Rows from block 5 of the denoiser of a small text-conditioned spectrogram diffusion model, named by matrix and row number. Rows with one number within an expert belong to one neuron, the router's apart. Each number is 500 + 50 x the weight over its row's rms, rounded and kept within 0 to 999. All counts start at 0. Numbers have three digits each. After the name is the row's rms in percent of the matrix's.
Before each expert's rows are labels from the 100 clips, of 14848 (inputs lightly noised), where the router gives the expert most weight on average: "strongest on" is what is common among them. Only what is clearly more common there than usual is listed. The data: synthetic speech, music and everyday sounds put through simulated rooms and audio effects.
# router: router (model.blocks.5.mlp.router.weight, 8x128), inputs 0-127
# gate: expert gate (model.blocks.5.mlp.gate, 8x128x128), inputs 0-127
# up: expert up (model.blocks.5.mlp.up, 8x128x128), inputs 0-127
# down: expert down (model.blocks.5.mlp.down, 8x128x128, transposed), outputs 0-127

# expert 1
strongest on: everyday sound; reversed; number of effects: 3 or more
router.1 163:526391470479519558446508468518480529469534525603496509484596497564521528470493537432449467366515547546469580524472466524490464514531456464472567554504495461547410604506474521506535438501616550435496551578398475535468584534547480512538552424486438465446474510531456484514581515497479564445615565337461555525422495454461471488476546506494506469487426530524527401471548519436528541491518
gate.13 102:524504492580528470497536577484535508493384559435525447467542469539439476541503431575558548428468520637481426512497568524508475521464496511510518619573472538498546447507535489517452522487415524462492484500475447576364442530458454454471506413538558435468480512481518490604570459513526544544531447439574477532544518475545399587500503498443481434427501408452484539426446635509489509492511
up.13 098:504361595534433491480476489519521537469546516386474478528527530414570560476528537428521524577518503438565491547565487514558506608508509476582476525467493496476469500453441570497497568579563497571463456478488638471535499514515527459514463582477442587486549444519475454413439530507523540469477535524395551492442450560491498535493495571567591476529396637498485443522504497479552554457511
down.13 107:445671439552419520487541444483484671450416524523499466515511454528571467448505528542435414476502533491507514506533473477512539525515441632544439459493472517548535397461493519556410538464568494550352513438482527494505457508559403485485552539508481510528509476487461496502520502492509540462484507447590555526443410529430494485476493517475554553519531545494446559477530377577460511502473

# expert 7
strongest on: everyday sound; number of effects: 0
router.7 072:438509567478543505422461477463460362503622479598487535489481535520423409548460438546503500456478553548491503434492490402521422516543529507531490528534519530530505467404490412489497434594425470473506588506545464545541523498492533550522614497506506452471480438494444507521501477506504493553527441488538492495459439480447485523547575424481484517389567417439463458521576524360418405472532
gate.3 085:456484387507448454528403434466554536543511444497533469482509452485536554440462522464514514522521512481487452601448496451547429485512493511392550479475444509571476449526579564431384610532534574500445417472517471446501525460526451480407483463513512471469453478520592494554476534514636573502487522524436554515485416494588551421528580516581449397557529514492553552483513479537504427473428
up.3 077:531516538532491555574441470436597516459526483486635415495494498455603535469391483456606634566585564528467462460555523419504511554468498521488581530429422472431486502506524529549394531465513461495462484520475563441482512490528489458445566465559443485572480419528553419508478480573525515570469533514495515576505439488539470507586473502558521473457549472470534422402453517542470423493502
down.3 073:456588445409521502411554536419440558493503412460537471538592510419532465477443552504490407500377474496527456559461460491534426600511399458569521518576440426449572575542509506517449554437550451481488450517489555406462514530424521530468541460495518444532426569408565496485512459502535522480478448520552489409448475532604528489480528525535514428504473591463494535515457465490454447536459

# expert 3
strongest on: band; dry
router.3 087:499554457563432459578523540512509548504486508470605499525475500468521539497569546487567552614513465430569454602518478643518492576456551526475425569481515508489570468483511565587508575457437497596503469424436562428501490419502419442474404554513518529547567550552516409499461511549548527544424515535434479537531476526537499539480463483588562466540527540464505424514459459508578556427466
gate.13 118:502553502467564479529495377520402546557536460518526579504502475639459486517490500529531540414540537582494505431478513485484465438483537542458396487504510511516502458543444385536479490440427483470505449448476419494479440532407550545421483552438557525428568452491489474615472524415609495540509496519459500471588559503594544466560460472492504447544518508476560458501473523493411554591412
up.13 100:516499533470500491463486336592519572473523410467462567518526457602496478520486505447485621426564635592538438480545498531518512525491533488544390516461487612484478509556420416570539450495509521477474481478475532452508462523502524565428464475500555575437557417529508448551466461376553520468482513491517511488501530518559541487607517534503566456547476500471487519528503516471413545555414
down.13 129:467494417481572562514503501419539665492468489546581552484517447481437487466520478496528533457492564536495609500503432433484542495526470598520491425424412520471503561598423445453456506440407481492576541505507422533565475587558571564560462567529553478489576446452467472439477552549540521473512493493480436539563540499468544546534514461431476563476475488501607551461513592537557501460532

# expert 6
strongest on: everyday sound
router.6 052:538625497455547524516483521512522520477501426515515497482465524336555479451465478508487516575550486475558532486484535507458504484452486528433521467522421501555444423443473419519445446474323482493429546444517553405477492404464562490550600515451527489475536513453535511418493409452505487583474550581561421475480456519483489490569535426512546531590509526494528505467492615425507470513427
gate.3 091:466467518488553576420564491530488477474511468451501524534476496435427590499515487503426446474544423470584569461513453611355516483593465456533434526476412478562481517418508499529543404444565505573413498392497547532437487440476532585495390532456460485414567587465533545454516486484534496484478517516482532497461468537426491524508570494572486548523536480467458516376477521576465477476551
up.3 082:456491477479493522503484508537552431505495486531519559572499500509462593483544531452521469547467408442500551546551455510557449372436469502517349472423544538503509532476449513534501534511494522582492481535495539451536511430579514485417449539517474564441523517479505613532603583443452509609445424502458524482470447543519561535574506493532489511535535489494465430283487520567484483459508
down.3 084:563467547496515448466470524473506545509549404513496460417430440485463439444501546473562541482547530455406579566488549599585485520533470508456438530470557444542494449388467470564493435570488500519563459431520512411380529429545503413481483530520483570422561560559564491501457486497539564537512527522510479593429481464589476570474551494560490491394465496481417539562526458547407505483541